python train.py --train_examples=73750 --horizontal_flip=false --questions_per_image=4 --encoder_widths=[48, 96, 192] --encoder_kernel_size=7 --fusion_encoder_width=192 --fusion_encoder_mlp_ratio=4 --fusion_encoder_fused_qkv=false --fusion_encoder_bias="none" --fusion_encoder_qk_norm=false --fusion_encoder_parallel_block=false --eps=1e-08 --precondition_frequency=16 --adamw_lr_other_params=0.0028 --lr_schedule="cosine"
Rows from block 5 of the image encoder, named by matrix and row number. Rows with one number belong to one neuron. Each number is 500 + 25 x the weight over its row's rms, rounded and kept within 0 to 999. All counts start at 0. Numbers have three digits each. After the name is the row's rms in percent of the matrix's.
# gate: MLP gate (encoder.blocks.5.mlp.gate.weight, 384x96), inputs 0-95
# fc1: MLP up (encoder.blocks.5.mlp.fc1.weight, 384x96), inputs 0-95
# fc2: MLP down (encoder.blocks.5.mlp.fc2.weight, 96x384, transposed), outputs 0-95
gate.335 103:514453508471463488493510472471464462497499540515533477452501501518527532519504507486467526429463502517505476524513506534537491524508474481481476520514450519507496480504468457500491494484492542485520494517514527495515476509520497509538515466521545518491528493528548510498477502445522519525
fc1.335 106:490527524553525498495517498529488549497512470493477526525501489480513478462470490491524476552500516457500493509469486510471494447515515489537499497467529498505495500514499496504497498531497480504527513489513466510509529514494526483466441532489437442515528491505472453493468476552458498496
fc2.335 097:484480507498492495460478468505500506495463541503531504527533491475512496481542507525479523520547518481473501480460516529541469504532560472490487485486515509515509521478495508480502500450561495477530496479484499450491503463503493498530529490481552468503496551460476476476528544499486497493
gate.336 108:545525513526470484517474492484480517505465508486443465461499527517459548459478510519494491519485484492494541497496471526555483521510475509472495513504495488467463522499507486542472468502472503485465485462463508511519502490513526512453519501518490555499512492500524492471456494551503520546
fc1.336 112:489501505493523472497516457491453485515493462504521521504455507500525491515453488534514566517511497487556545524502503531472468497500455513466475492485504516509542485547491502515502503519515468508453502456465505480503445477515505515499517451485508474505540496493486485507459514526487534473
fc2.336 106:489506509530496499467472490492467538489485449513464515527525546526475500524445529472459494476500444467477492504494502531478500491525508519477509464517492497489513490550515519536526487441477485516507525544450490485474500518511497446532504481499512504478482528489521525516500477540487519476
gate.337 094:492463467526503489497515538529545471488469488497474474502506509465467458492495528499468509510522470521507486486521521537528491510520502487479510483546555493485493508544495489471489544474499519520549521510480513540499479477491502516476532520579469487507495518465479485467448482512522512525
fc1.337 100:500506527493532516503495484456455550488521496518524506495481489523488546497513497483554474478512516496481518504478509503484501522458503529517476481465467481513485469436482494548518451514498505525480466488518500516515519515480489492525486471464517497482485486517502556554550525498456485459
fc2.337 098:505470560500506504518533487515525502455537505510536502473457489478503538475469482505527458486504553489499542500524487498559501466497530555463498507508500482495488535475516521479526489453470537506486476455545472478486472474496488487504502466503524499503477516489487453504478482502493520506
gate.338 084:504510510526506500461473539485491461528549516488487514476531470452506486465502534480482538471494523549504494535480494491495510500492491499506509520484557480496479532522510522481510490501525475530514511505498526511507490528477454516490529489488488511489497514472510473554486511441548584491
fc1.338 092:477512521524494485512462515479463480496539529485454531496537488535482522487506480546523480530501458481477475488506507485464485516485471512517503491484463526481499482486524519533498495489483471528515523508549514544483498501472439497474516535540499495489487496467527566532472496499463545481
fc2.338 092:455479516468508477539493462480493493503495460539462498468545495509449485542511488455480523467521488495506490496532492489476522508498512461477514470505497515449474549512489480486497480499470515476480477532522538485465480513510541492487500418495468507500508505520503498505475534507486540516
gate.339 112:510491517485467488524486501496545491458493504527509480517516451526481517527483500518501545492516516497517468509475486491504513466506463527536500516528479523521469544468512502464540471479514483509480489482480487458482504525468447494480497452469492560466496502514460547526551513468520518516
fc1.339 109:486496515506504494550532518497464520509489468514514504498459472454512477530497466501483516514469493517492559522496473463514491487521453510508514466501477495511534548491512523483540486502514508564479485490521523462522470475506505482485497522551501461548546509502479496536512527513505496446
fc2.339 118:473503511452546492523521515502475520519519506458533489519480518522527494561482525515490498505501545498507472526531502492495483501520549470501479529514462498526487505483492561455518539496522466453479499510497512502557544519487489502520543478503502531490526480502519477535479500475527528469
gate.340 103:474514523533493507467518491522524509519526507519449471486514476500524498463497530463497552504543515533473531519493521509499484511487519485541531513506530487474535480490558528511495495490512524485503534514520507519481508457526573506552453484489453495475489497519478464503501479485517531477
fc1.340 100:453493497494469526464510524539490467487505496481486490479521514487491475528490469508523516510531503491480515486520490540546499520568511479463511474495515463532410463497545472523498489486492499515459529523524493504500491472523499486478485502502483460506512508551547490503510510503491535465
fc2.340 101:473466483525486485499476549511507441513504462533523512477534465497518501531474474488467459463514492448469489476582503477507498491531524496497451514497501461503482522517533477485517539525508467477505492517490547524521505499520501496483488486473477521484505462485516497522524520464479495497
gate.341 099:538539470532505506521535478515527483545501508517526500543484503514505478474518518507550505482558493538444472492492495511474524476486485545498532474505493483498480537514516497500488508529475531496514482479478491515472480495555505507493498516491543484471463482543516518487489459554511504553
fc1.341 102:482494438523501507526522471471463526481493545497484496541485502458499484499485473469493471471487515523488512469487477534506547509494520489533507523458506487500482482478467515480542493494471489515468542507483559503460493480518496511569525450510540494471488498514503487495548520496521514519
fc2.341 090:474539506497503517498488521514486465506510556531524503485500489521510490534518529545536474484523512455474501471455473503517463519473519497527522506471507530501498457508487482550532481516441521487515496541483492534484558457481510488470527499488509471536534476487516518480485458513491483488
gate.342 107:504541492489530496488475525482488516528562521464475544460459502510483537507488507493521512486489446515481505493491532493515506507526509464520492442456453490508518464501468505525468486519552495471499503500490488499499495500507508500496519536524522533522477450486518510494456521445542524509
fc1.342 105:531476464488490505504491475538505519511514521492508504501437520527504533515497511468503502486499487488439478516498472540468521532500468492531521500488493437514473505446450516520517483519526532472516527510512492498521506487487517492470526529530513514497489472506541475573467500519548488494
fc2.342 114:500480520519487507533513511524532488511506453465489464452500477478503498522507493514492477533551463493500506520513485489486531487535526539521497466495512480477460488505549482515548495534483533482502502474479459558500555526538466482505448477523519533456490497482487515488495502536513495516
gate.343 110:514526522462527523516520528553515530487509467484495507475503530478500438523506500560531463501503523510504506519503490521518481511479505489547518484475481492482505493512493502451519507486497534540543501522451501500522459454462495537467466471565513485491506467501502474477510500468511492491
fc1.343 106:503504522532466485500503450457505468519501531535499499494500454547512544536506474464524534495485489534500477527491484488525538488518477478518486526530546516513479492521510528536506499507475516500475485514514489453513506552516445496552507542473483495494497524495472502462509463533520484522
fc2.343 102:461463563516490521524466505544462508519540475496509493485473513454484530464537481485492525468534471506500467519457492516506495500498462519497543557457507492515463496501513535492513500515499455503497503513521519470474485540507467498497449479524519534533491519524505513518524507527509488484
gate.344 094:519486505461486478524503559505500473504493545513526508521514467515548534472482452509502525539495460480500524525518508487526498546523510557501489507471503494482482487515480461459490505521510450503520517488513529499485505458492528507500451468503479466480541526510512464538516501516542530513
fc1.344 096:484528510529495528523510484482486498513517487487488479507491512506446495508514520489499486492509521493508546459481507448488442516487489484504502520549474504476518507518526549545560465454497562494489503509492466486505502528459514534510509480500508493535439505487501478467477508495459496450
fc2.344 095:504507487523511501461483503501459505498546475518509508508496514493474497481493515490480515511540473512516531537466539539461537544513485543507465556497507533516520520536495515474538515526479491453494493474516500495499496530540487506497546550504522515496545513495451540528457498527482518498
gate.345 093:487492532425481494536476502536528475463522578528527503474481466462537485540474507501510460475476480505525524511482524475504513501465496470493505474475488477495486467479507510496494499536490498487482518523512525487496497539534496514534498533484475564509512496498498506531513451490478514483
fc1.345 099:511549495462510502511448502458471478536486528484500513456495451479510458500468494518521484443495494507497475526490524514475465482476498486501505500511506475504458487472481488470471526528513498481526536528492493513491482486490532513501458471517518537497465485516479454503476521529566497453
fc2.345 085:515490570471509476478469470509515513526501462506552513527512533488508502468510522536516470534485516479518474522490498504530510487534525525471477507506526536485518482523516497538548534465508485502470531496489508538502450465492491482473487508512540528538526469527479475510500464481495550500
gate.346 114:492487492487513504505493481512478475477481473435458488525496463506503514532471475530450477553492497486471495524529504525515499479491508517463462505475498463458561535508493462494538469467486485511509491484513494512533529508501517481456534513522536563512511464492535470502495506482482493501
fc1.346 106:494476476469508483473503485456479528505518520526508490455485512496446510488513506544492496460516521553504505480484477514499493463477546506531488450464492483540474502540506512490489543517547498492499489526477537499512457482482497540536506517477517485471454533509445494507526462501515513495
fc2.346 121:466468527495559510509508524510516521536504516500552490475520458493494558504500500478472485500502539498516548526496518446483517520507489490549511535493507509478528512517566531503461492477488527516519470503555530510515474481518503497476510499468475497526529472499521463474523505519503465514
gate.347 108:502529474508536493506457487510470532490479564481539505436506513517503480500536527512538460491500492543439493518477489518478531512520517523512534495461513531521497483495465481557524478495507513526482505513490475471507478514513525506481519514512505491529490505517508561505456465524465491494
fc1.347 105:492472575474498490494495504530561465460521454515483466516500493499515514503470504490418540492503501495506495499499485508499467516503530498574441515513468523525489510474494502487500500523463481520489496494487463465507510490498532509499489551489497506466478497499480467521512517485498536513
fc2.347 112:510536505512521507480492480516491473485490480495504511523500514468508516498487502506534486504493486520527475530561537483506462459510532529484509504495495468478496489512563536537453515445504456515479500491485546468509478465496487558527484509458530470531538489511499479500499534509454516469
gate.348 102:551540496485501479498473543497521528506458485514506480508472475508499510539491507518509502465541519522524545547487532525473537507501526492484558507488513463477485487530510481495517528453513496474515444512495511458491515489495492522466508518535524550488453494528488480493497506508486510441
fc1.348 088:470551539443452534527492504533501498487478415527537468513517507470475510528493530539522510483504477524500539522486525515511495480503506497517549508508493481527477533518479507469519491474530513483512495521504519471489512477532477499513510465517486504479497547498487502508535512487508546543
fc2.348 090:499486497519523541530512499503462467501546513506563473541488557453466503475486474514503492496466511432459493494460511478495462477487516517486502515505517478476541492471510473505509547493512496503505495505455514472488503486459483558493501494527514490468515518528504508510539515495469530513
gate.349 107:456504521517498515460498496479475481491515477530485524534513530509472478505487549513556472508451483532476516515490470548500507490481510477494501474501448497468536460497474493520476505482480484454459525516554514546476504492490490489496501515465506518478466537514505502493552527500490489455
fc1.349 106:467493515463525527485503469504490551528477470505520524495521490523489498491465483498503528480477510530478500484505462468570521500492496524467483506495449504546457510541508503506557526459498501513498537465535452519519501513472519478503514529507470497508495514566501494509514507466493464503
fc2.349 109:545492523516499508527485507509528522514541495527486566528528533521504547467501479500488472475507476521479519469471446497507505507494471480526471502496453521503480486495510474559514487494510510507480538492560531505489516503452475504499449518529506485482533517446512499470509525485470499493
gate.350 109:455450532459517492524593532497540494495503499522469493491488521546489489501485485507492495516518522526516507510527504516480534532509522495501438489540495457528544488514494474530532497496485470521502506528510491467489501505508471536541459439494489484515495507525505498491490505503501500537
fc1.350 107:493483516483506511502556553493533504476533473509437493499501494553497482484486493504506492500547533549497459520512491518498545519508531497509462471534494489504526502501508488510529506499479487521475531513507561468480484510492478540519452460496501478557498514501496464478519487531489511540
fc2.350 135:501540476461482473508527521479476496519505501526521472494501498501472488472521485504564512475456529547521503511395475485530513467542495509505551498510481510485500510504499498489505513502486499516491525497543495479531509519514526516471538524495512535543541474518515487497523494452497505497
gate.351 098:521497520481500532485482491475455501548514443505522521489503456492514527498511522500489461503425543507504491479460479500526483474480502536503537485503503502539524512485456491484538547460503541511490530495463490520484506511494564519502508514502496501538464486533496472496531501464485489514
fc1.351 100:537479529511491522510536507520533544482463532509492503511512465484518499513485500513461487475469549516485507487506520498519506490457476515526534530515471477535540508505468486479505532491495564512552500483439501492503540497500515502482529484466469503519454453495486446485514531523493501500
fc2.351 104:513575517487492512471503446501486529513494504487507497522499470455520511522485483551516516458489528483488435484507521471509509505505550485464500475496452488493490532508532492475509534501455531508466518499520487498468502494564480472507525512472503520541480524496480493531522489525485509478
gate.352 107:554524525499495470512459459485496503450512523491494525455544480484490451485449469516489479529518497482498498477522506490492472508517502511499485505497503492501515470511440480468467445516481481491485496491523519485505495513531447466519549495475509503514453507484518504527463498518547539513
fc1.352 107:483480500545529473490538510515494504510448515502513504534454506492502507492517515529501537475479497551514451507480503499496552538509514489492500535506482479500500534476509534533471487492550481460507488503451466554501518527477483511522458507533518485485538529478503493555510488491470491463
fc2.352 106:455482498521516498559475520500516473505507503455519479504537482500495467511499536516463539509487510501481500521484497518532516498505472460525485522491490517529471492490477496538490459542492510510502502517466521520486555451527497405530474466543482530511508479477495515513517515494516484495
gate.353 103:463498495537492484500510525506492508508496470498461485541462544472500487505468463498571514467497521488475519469492532472506488479524486506521520494492525493517450463498504524481510478483497420525502539506513553506482488503511480482487519518500503521559532533493489514513458504460533518492
fc1.353 101:489501508451493511508491462481471529438495518491540523483503475519487503476532528483466468515505454528509512537494509505546497516460545528491487506512492498521508517514512447529502506538500533503491466529531480504518513519460499529552480452533498500503517492509472504531543483510440505502
fc2.353 101:504447492512524549498514491566503520479469478521500484516536508473474499517529519507496534493515499515543516472506495522478554507525516533490502519490523491483490539467476518457485534508522462554555523516540479501506514473529502517531495535484480532486511542462514490461492487487522499498
gate.354 095:472530500507513530505552430518474470492467459513494521493487537507496472492541496512496524522475498509488520527493485494496487509495519503512466491522521518528490543497516534525537583528493496483468514505492487503495523457532504514538496552490539514458503541528494532536502482528486499499
fc1.354 098:473529505504493466505494521524496442481510514464503433510500539483466541503515526470483500481516468485451508475507514512496500510530521492467490519529557466471540478501503491501498539456482476529503517480514479488488551536461487503467527531503522534526515514484509488546504505492469530520
fc2.354 085:475562525485471553537513470536485480501477532453487473496490479509528461476505510513496505504504515521479458485464454487511528555460532472453500474517553523529493520476492509504487550489508501514495508477480486505518478524466519482476509527520533491510491496494516520520517452507537500510
gate.355 096:482512547502489484478499501486561518485561446503477558464476495536463474499519471533501502483489509516503532495489482549491479522482528486488505463466478512547454473495534514525506521555490485516524516513498512516509531510505498536482508530496464469522525499480511505526469478511485524522
fc1.355 102:505498535495528508521486501489415488469484495517483487475528480463517519520515545504489437499526518490515525513492493474496485476529486525502542516502518470484496499508516529496545518462492495506461482507528452509523489494513498482470532572535508518512532505545514520513506485459479478465
fc2.355 103:512499499486540509478508501547532517490493520467476545528498510520489505525486510513552471484469502508503550520549498496521517502502495498539488525475524513513490459455511509549485506507476458508470503480462553494457500507504498493544543500490478470526550485492505519474515429522500503515
gate.356 106:537516501519506519492522468496483486474511507507487483495462492488520511519496496493520511442511485504533464542471467483450516488507523472531487456469504503487508519519509504482542499472503549540495520502502520496506495493451433521468497507511474521453471507547521500498462550508555529521
fc1.356 108:473462501498465524506468531506529506497484532529479524503528509511507476504519531532508485546490465478487546482499502494542481505475496481492499541530473503505463485492492478523472511496505444471486500496525467519477511498559568475517503488482543491511501490441479483526528465463460482489
fc2.356 115:531492506522488508534515450480515509460465467500494483476530490460524499514525496532459503542476509576490519507504471494508511533478521482507496466509497502484478473440445535511505495499480518507486510491462477429483476504541480472501507517526495484493519491497523512461493481513477496456
gate.357 120:511530471479541524523491511547469508480541520483452522485551503514535464512531496515514545545478462503495510517540476535538536517514509523492493508506530493501491498514504540522513504476515475528534534489511455519459536473503441533470527486481501517490483506503510491473493497494506486545
fc1.357 102:459528502495471472466458502505498508524499504498490506509470496537490467498497478519493518504509491471512502472503485462497505510487508512557565481509473519489490473487509487536486565491487509480501485506497553474519558509513504501483445536489460490521497487476442543573499484493491495502
fc2.357 114:515498551523486519538465445484509511508541457518553518515511529515522513506470476502499533492488503496455514514551564501558497498502474470473524467533531511548513509519503527473500502531496555487501517493487498497505492497483489472507508474483528511511485505483485561510497506530481492531
gate.358 081:506517512522495519479488526502517470509477512492490494439477505493516513482543486522469504517464504557494498519513470460475497541495465487502490482483528513528481533506482513504488511501473495482536523510505500514492491512490512503529476541525546498526533484463507490493537516548473498611
fc1.358 088:529472487514528501496506506494492490559462487539456499515467492517559517478505455526489530495459490518465512507478492511455487498495507493500493513477513528491463500512470504490514489482487488444551524527506495469504487550501498540558540480516526494496489534539507508514522526498508500561
fc2.358 085:506481485536498483518508514503558493492485494478516487531521503491504478525477493486465529513477482473521521512511483458533488470553464439482455503475558455495535520498491492462502488485464543470501483508513503530489516541486503494485514470548523492469513524494544513518535493515538501471
gate.359 084:526484473457509525521468490494468502509493500495543481498491526511463502476517527499519504472466496484550532453488510503528485527484483493519513431490483509505520506464481476508510477525468507499488473581502509490481504512521477514524504516548505490519447484510462546442530527486514490498
fc1.359 082:538486463481500492513497499544460517535461506502524503502483539531459529461512536461476464472525520491525532445495531467510468490454486529479521467523506516459536535487507481500516520510496539506518485538479504478482507521515503489491478489523499471512470498486505508446534474503509491453
fc2.359 081:459485495488478537484490505469496517501503525548551473443497494480517533508559487527507483495489491524475504499508517491519483550502474481570502498552500495501485509473475493478550478513494467502492490479518515486476458487536521515508526494529495490518520517522518538488526567502483463517
gate.360 085:489530494537475480494483525500497474515533522483524469496484555475518518530499500463505465520458491480494478489504512537528457481516508482478519484473483481512537485517525504531482524532524465491497532481497522564513479511461546527562483485519479507477451527512513497543525522528516517483
fc1.360 089:477477510497489514489486511478509472450477461503497515484511484500489483540508497506494511472523500528481509456499507487471467522535495522555529469506485536477468467459541525456456484523473506568510506498524497447486482474475440494465505528503514489510475466487472507471489489538517499504
fc2.360 082:467525487491476557449576510482514504485506506531538480494482495489484538506498497502527537480515500488513486501457525500493550530485526516490468476499546494526507519550458509460452484493500529526494469517511496496477519526532489504487506521495539488541478477501484484517523465513544489521
gate.361 074:550502453490519492487496518516497512486512502504462494503494504532497557491494522446545479514512545515552470510484541493517497503475459525474470571539489528514469506476497514514442479531501482507472492488487519475513475495487489491506530512562495489495504501492493474494510495488469538459
fc1.361 079:467480546425475499551500521537488459523470489575529523538510497477490451510517504488509518474503467469476503495487492483470502462510466504506510455498515511457518508470504498484491511473490478505470497488494504456499520498491493493533490490528494519486552519514493483500503514451530507534
fc2.361 071:526476466457520473516512535535463496497524514455512444514478506459469508500502478461509517452472499529503563483481479540498484482500520466475530515501513481466518519518471494484511517509474491512504509527500472503509509532448494560499485522476494492494476482467489506501445485467475528515
gate.362 082:461507491549511502451486485450500494541463526480458506529495493475503523499498487477452494516528491489514508510490501540503545486560485537455504436473498477508483467519482488515470520514506489505510493479459504472523501521496495502521495502518496491477556509471521522477560500540528489511
fc1.362 088:520493483453511489532516526544503510484504473529519503473478504538476510476519484507519509500473494511505499532488482454515474512477538484476506522490557510516504493495506509494506464452502505488512536496530500560458535538500482496481477455474500519494454516527498461545472468442513502453
fc2.362 085:482459509561489559514489516478480485464481474503473464537492531476464520494497489487519498482462499490486519484489511538519476511515457487499503516489505492454474526501520514507484515508474476499556482493486492537500520522481503535507472458526551484519478495451502481512437482472529466475
gate.363 098:502454478497493500490492491552527514525507461528465457477483500508473527480491506454506511499499517520501550474493471527530498490499471536497479434465474523514544490491490563494524451507473452515499489492531476503506500472508500504480510465495522511511510482542532480545533499505500459498
fc1.363 102:515465491509501449491478495532511475500521479540494489501525481487504531476500495459530506477508512525481543517504466543527505482498470528506500463467490496531540528523496557494503472523474467526464501503543482491527485502538485465460513503483505523493452489546516466528552464507517465499
fc2.363 095:501511550494523480544503513503515495500528469482497494477470494497508539495489495447493502532466496518531501541494521523446492496510484509489507550516483484557495510492496516429496504564474506480513538480460518516501485515488508525521433508495495517521529486514515517521461472547492486476
gate.364 106:515526492474534499505474532499469530477512555511464504564541508492492550553470509512471505499511531499512524528480525470528559520492501485518511511485478472496532495507490480493483515506515503509485455488494511478514473514510480504545517442501537507502490520492477486463488492496554539455
fc1.364 096:443503517490522517482453485507523508513508466485541545477487485483472498465480485526527509476536513492504484509508476531467472507525510509474507424523510491491497526487537502501514490482477535506475526521503491531467523531482568493491463484499469522498472509502522507526522493562454518523
fc2.364 091:504475490504441479533466441496488531505481493507512512496451508509467495487499497505499524473498511519483515493437493489570525507498493461506488477480546520467490515498462491540523452510504542462517506506517499517517526507511543483488485533530555495502493517491479499545512550489518490492
gate.365 110:496484493540491486502456479505526491503495459490528524521509504490523470551486495475494497484500485518515547463482487469541523508481500484483526492493517501485544461499523539495456531562481455546508493472511490527491534523552492464458492536519512537497529490503469473507525499534534499520
fc1.365 104:482521480495480476546483489517489496549504469493514497501507518465533507515497475465482481501472535514510538515473550494505481462476548513483476495504549506484550497499492499506470503471504479554537477461517500505495500542533487492499511554520497484473470531474502488493548517525539556478
fc2.365 101:492497495544503481509474474467517491518504474541532482516510489540473530477499491496468525480518444500525484492505544547480524505487536492481488511502508516499489532505501467498496556490525483551497475470478542497511524457561506455475519492495458468528503486530473533514511502455472491484
gate.366 105:502496476530483509498494494477468506492482541498518498492487493445466464469533497468551457457491535521492526508524539480520480516515462496478547489509460475486505507519533532474532484485505534531543522456482505493496478498500482459500475526509517529491534509516504495486504474522528497575
fc1.366 108:498507468535485532496502511520443563514488515501494524498489516464451470489514520486535476506464520523505515547487491482474498512513470485466537520517465487502453504503549553492552492488492543506519513487497515504478477529527471459491522459500521513539496507506490491502518477491483513559
fc2.366 113:500492511474525529516530517509447511490452544479484510488493492497514498459523525482510503468516518556497505465466498529520496545473514498538460479510487503469494493502507493466511514515486537478512515530556463507492442498497529512505537470473527511508478525470495489518490510485488517418
gate.367 111:489481534504492518490470505457493473500435505481498488496498525499544507510501486461520495546488506564517542511487500503541509479575487553514494481506448525512509501519452537497486525537538465501490498490496501479492479537473496511484519530491519505517468498502526528501512547470502487475
fc1.367 107:526502544494520460531493515441496484513488524521483503496489511532503466499476475500579506513515465532518530490513485490514516499515504465492462488507446518512499529514468475456452545534511472497490525484545506474523485530465492516538508495471471527526502535500500515467533493496508478475
fc2.367 107:527475516513494493475512493546497460501496471496463479509482489500490467499504519481433484488469520469491488502547449491514497514475525530477507490501500510528482491476531482485464482483486465558545532513479509537524500522431510513524443472483497510517508491518535513456489529512472485477
gate.368 100:488519502530535492479471567475509448473492512514500477498484521486505502503487473471484489488532513501488526462512491503519450504506451501545484528523523462474541568457478523502541489476504489517512520496497515513504512516560533471453484500459522492498519539496474500491480515535498501490
fc1.368 106:496522446483489521512523492530474524458522513521534505494520494481486500530485511517466511527467491490526496506492489513498569517482534502475535564493473505485483497500518476463546531557485568480456480473493509520487491496508490502549534461501510499482513509487523504526520474482530529498
fc2.368 103:509517515542477469494516472542477510484459515468459492493493469507533502486464541468493502527517576504531499504511514535527536464494474482521505509501528516512501500489512486509509501492469536524545529451468508490518505489489517488506451501430503461523513503486467508493532510528506520464
gate.369 089:473486490480489498498497498502474482509555473473506546505487468490502481494522464490519485483523517445516496527467482515488505487478475494459530527509471509529441493548533520479489546517460550484497478470506541506473474450484523533550505505492524497517501514478535546490499518517512467509
fc1.369 096:521473511516496452514493527545492523481484525546510465514511534514543486516472523499462507464540504522520511482508493437533432527506519534486475500494520493470557512464490485563513490473481442512474502510512509494506505499515555499509495483476484501477470495499489511506504495504493538508
fc2.369 091:496515483503485510489550488486496484532459488521480500515514433486529491490494481562524490453546484463494501506501501491497517513511519479492505502452470486513513535492502479520492481426452512516571512514449494519501483494485530484459482473494530541533495503495473514495531494497514513513
gate.370 125:473449514484509458515532486525538497474540494531527539524517526492454489506501523568518474518462504513508475508510466469541487518491499494501514510492480511492444499529504477479511536519506537504525498495496465473554515527495517509501512489463507435480492498474508468520474523498503547513
fc1.370 123:447523512461502490526507541525470510483512508497505499491481527449528482472475492470492499458556527481512503493493523556486533474480522506555480498499526524517510449505479502458541507500479476531453516526491456509480528479476527502499509469507498527496545514477491527466502511483479476478
fc2.370 135:502451463562528478499483549488484511516505511510475488442520458488495498518452490476473540473508507505478487480500496519540494512482490526480503505478519489515495508508494531505500520517492497484494535524497505477476522465506522451482526527449483487489454470460539495518491468501497475424
gate.371 104:503534528501505537500472505485478534524483514532472494470499515488424502528517511525508507462492492469477517478477552471457500530449466503511491575537478504521496490525485507517558509527484493464491528505476518518507546506463503501493540476514508520512500515485490508507500534484522531486
fc1.371 099:526506481473544488501471503557502514514474494534493481474521523470487494504478538521447517451489522440485525471499520473454464510492487486485468510513470511541474502487476522499486485533545484476485511528489540485512506511454493501480471494529491528519478549480491470512505497521555516519
fc2.371 100:524490470495539514499545511503508509466501527476545519457468502466480472509499504520539524510499514524527510534526497531489501487489548509539501478481518506513473520479532498498507534536480509467515498492428480496471477502468462533532555487480505519482480512501502505569495503544473477489
gate.372 091:523449488507525489488505458509508499503499515507532518501535526499469448469523481467493502498488482531498505514474481447483463518469518527491515496533543488464465523508470562500529464500463490476522490501474529506524506494489454510493489461481526539472522477545512522509512464534539490524
fc1.372 094:536479514527523473503536478497544511536482525494482513482511515500488507512489534467532487491478469434465473530497490489489478532524473469472463535558541519510510545472493472485496500489531506447496481520519520468531489530469491463490506498496534458511501487512465499476501494516486531539
fc2.372 087:522499511499470504493489481474485474505498434524476501538506476479488552505478498504537502494492525496461484508477513486514521510518491490513522504463481552507514509473525501497498476494460474546462512515572526529485537545508464477429505486490487483559509502472515481478497477514481491478
gate.373 088:503468505505505501471454486507488491506484535502506478507508552445494505500465477551508520477503502508448534466472490518470502514479489509544485492490471509522477518517494548485489523524471549502489561446506495480534538460496465520496527483473501494487495522525510533505516499499509435515
fc1.373 082:472518544503512495458477445504464502472534501518497534503502515465494572502526507482509517473520480543555497510486538456511513478507550497508533455490475500513506500522487529526538484518496483484507482507507558554486509494487519492503535500525478504513511483543533494503466489519479514517
fc2.373 083:487507509465519472535498526527527496520518484522498513548472508496466461506517458528514548487492508488477494492460493467527488496499494513466510513533535485469513490491464442498508470533504498503499529476527457477499482486500530499527474527517501550535459514547464476466488532464496469540
gate.374 098:525493482490481493475478501476485525480473475530507511516509529529490506410555498509483489515485468510490495499513474513491493507516486521499524477466463491460545503526516511522480473488474500515473485505525528499501495535541492491428510542524552452480475500519507487552512504493476516531
fc1.374 100:471540549499512504527514501481518465535515512537485511448490468476526482531479511477543533479469526517489510515516524466523495500508513493554477508507514452483463519477476521483480489509533499494513468521498500490509515508446471465516512438496446498502527490475486513446517487510538493509
fc2.374 083:508509493524505515491454525558505517458513457523535502507512509534506535493517479522467511467511493526491467491481503490494482466501545498527497526466523529514421515447493477519523474507523520524471494448455483491516525487537525517479504452483495528499496495509476539518528489496483479513
gate.375 110:446507485491505479478473484478489497520463478473500449453487523512475510516549503510514475486467560485473537485532523513461464492516493505495485504463450489548487513505509487471505509490485551490489504540512477490515493506495476501527494509495518455485514513544484501423497525513515515533
fc1.375 116:466536497471498505478510521505526463536455498433489447478471500495507509505561497482485493528487519469517533495501530525497468455533533470505499488473516493548557538499503501464498512471478545515490514524500486487525510508512509507497497487505521450499496520535498457462465497502503519519
fc2.375 116:487454530456498493481505510509504498537490498537520494489531457457499540517490517478510547478512479497510491499509515482506444494462470496471494472538498502492462495505449515448477529481480514515488475532488479465479436473489499502526504475494491490498517507481514507491469516482582507471
gate.376 096:561526508493507471496478526476507496516486495474540522481508507522508506482486501493524504513502464495464513506468555524504496479469467505525484545492489548407535498518530532481495469492565530500527478498495516515475516502466479488519506520493470488509477483470503499515514524546540492489
fc1.376 093:458505501512501500490500472509466535472508520487462469515521486479509472515542522499491483498484568525501461531515478476449521515521524533497530484476512483529492479475514501536468539501459472528488526498517443507535473500553496463515498452514524529508505524511497492508512486442485499509
fc2.376 091:490537456477500507489490524489534493447457495475539501510533494473480461461552483498519516529476502490515476474473470516499516478561506459475496511499500481484492482473505494512507508480488508575539478518496492522508512487526511451544539470522519524501491502507503523533466532494516527522
gate.377 102:488521508473475532491488520498462503471505514478474493524493534472522488482496472488470468496515476514516449481481442481466530506517510521498487491518511503456586500481499488510534486479511478487526469485503504495497503528512525446502474483523507530505542539517491571461491511531503489461
fc1.377 100:512483513510496521508495469508525482485474480503528529498543496494499482546530535515530553514492526527525549545475534489525478501497500496492519455550533491531446547491453502515499523529503482526464529525526484526528451513498488509519497499470487505513502484524495435497527502498468516516
fc2.377 096:470524464518468519524451508482539492517547481516534475484471482510468517503537460547503489518549481489492492478477555482508512500479521501515487523537496493522476503470504468539520498528517487455479515531524497522521529500521507521523474471501492441502458473499521500512509519513449529518
gate.378 110:461506492494514485510454464508503473508472542492466490510481482491528496496506505535524550440543491509500525466519511499490494522502480519463495542516489522535513531501470516486533507473543494511527528479529494485487475497547479520525539511557482469535443479544511504483492524516499521479
fc1.378 110:480509489493489479529464489507504510567504487484489488517460472524512445494466537519542526481525514500497486460488465474483515503497486503499510510503537506533486470489465512486537513521517528511464524502527493476542496514537506479557504518534501432501491461497501529479553513546485505484
fc2.378 107:511532504499487561510480469524518519503523529471516467478515488475485507496504514511496465504549539509500552530528500462474497513479481476527503500490489482464488511486498455551513525449537508480520493532536521484537471494478473524467487470527490531502490478506504463453517502463497497554
gate.379 098:504553493462528520503481492509537529476509493551476486471529514549525504534514483542472466484531514491543480520513524509505494464543491481519495487482552528516471483492447487507542488488519485492493480490489479499489526523509536514524533493486526524423486498506480492515475504509457494472
fc1.379 093:520453525510468509542458537514537497500536494461504535499517455499458501516472506518497510478488508497489519496472513530495497504517444489465468511490455495545493494537513495483533442527499521507497506538505508466497484475498480536525508476502453490481513547556486468491517468501519472513
fc2.379 094:483488509519501519467499463492490567500491461516537516484497519456481514525480500565510505548510474496488506502482511451520497478495532474495548509459495554455492521509471484502525522481509525506500541521539509508505502501524505515442436519526489514493480490487484476498528510472497536513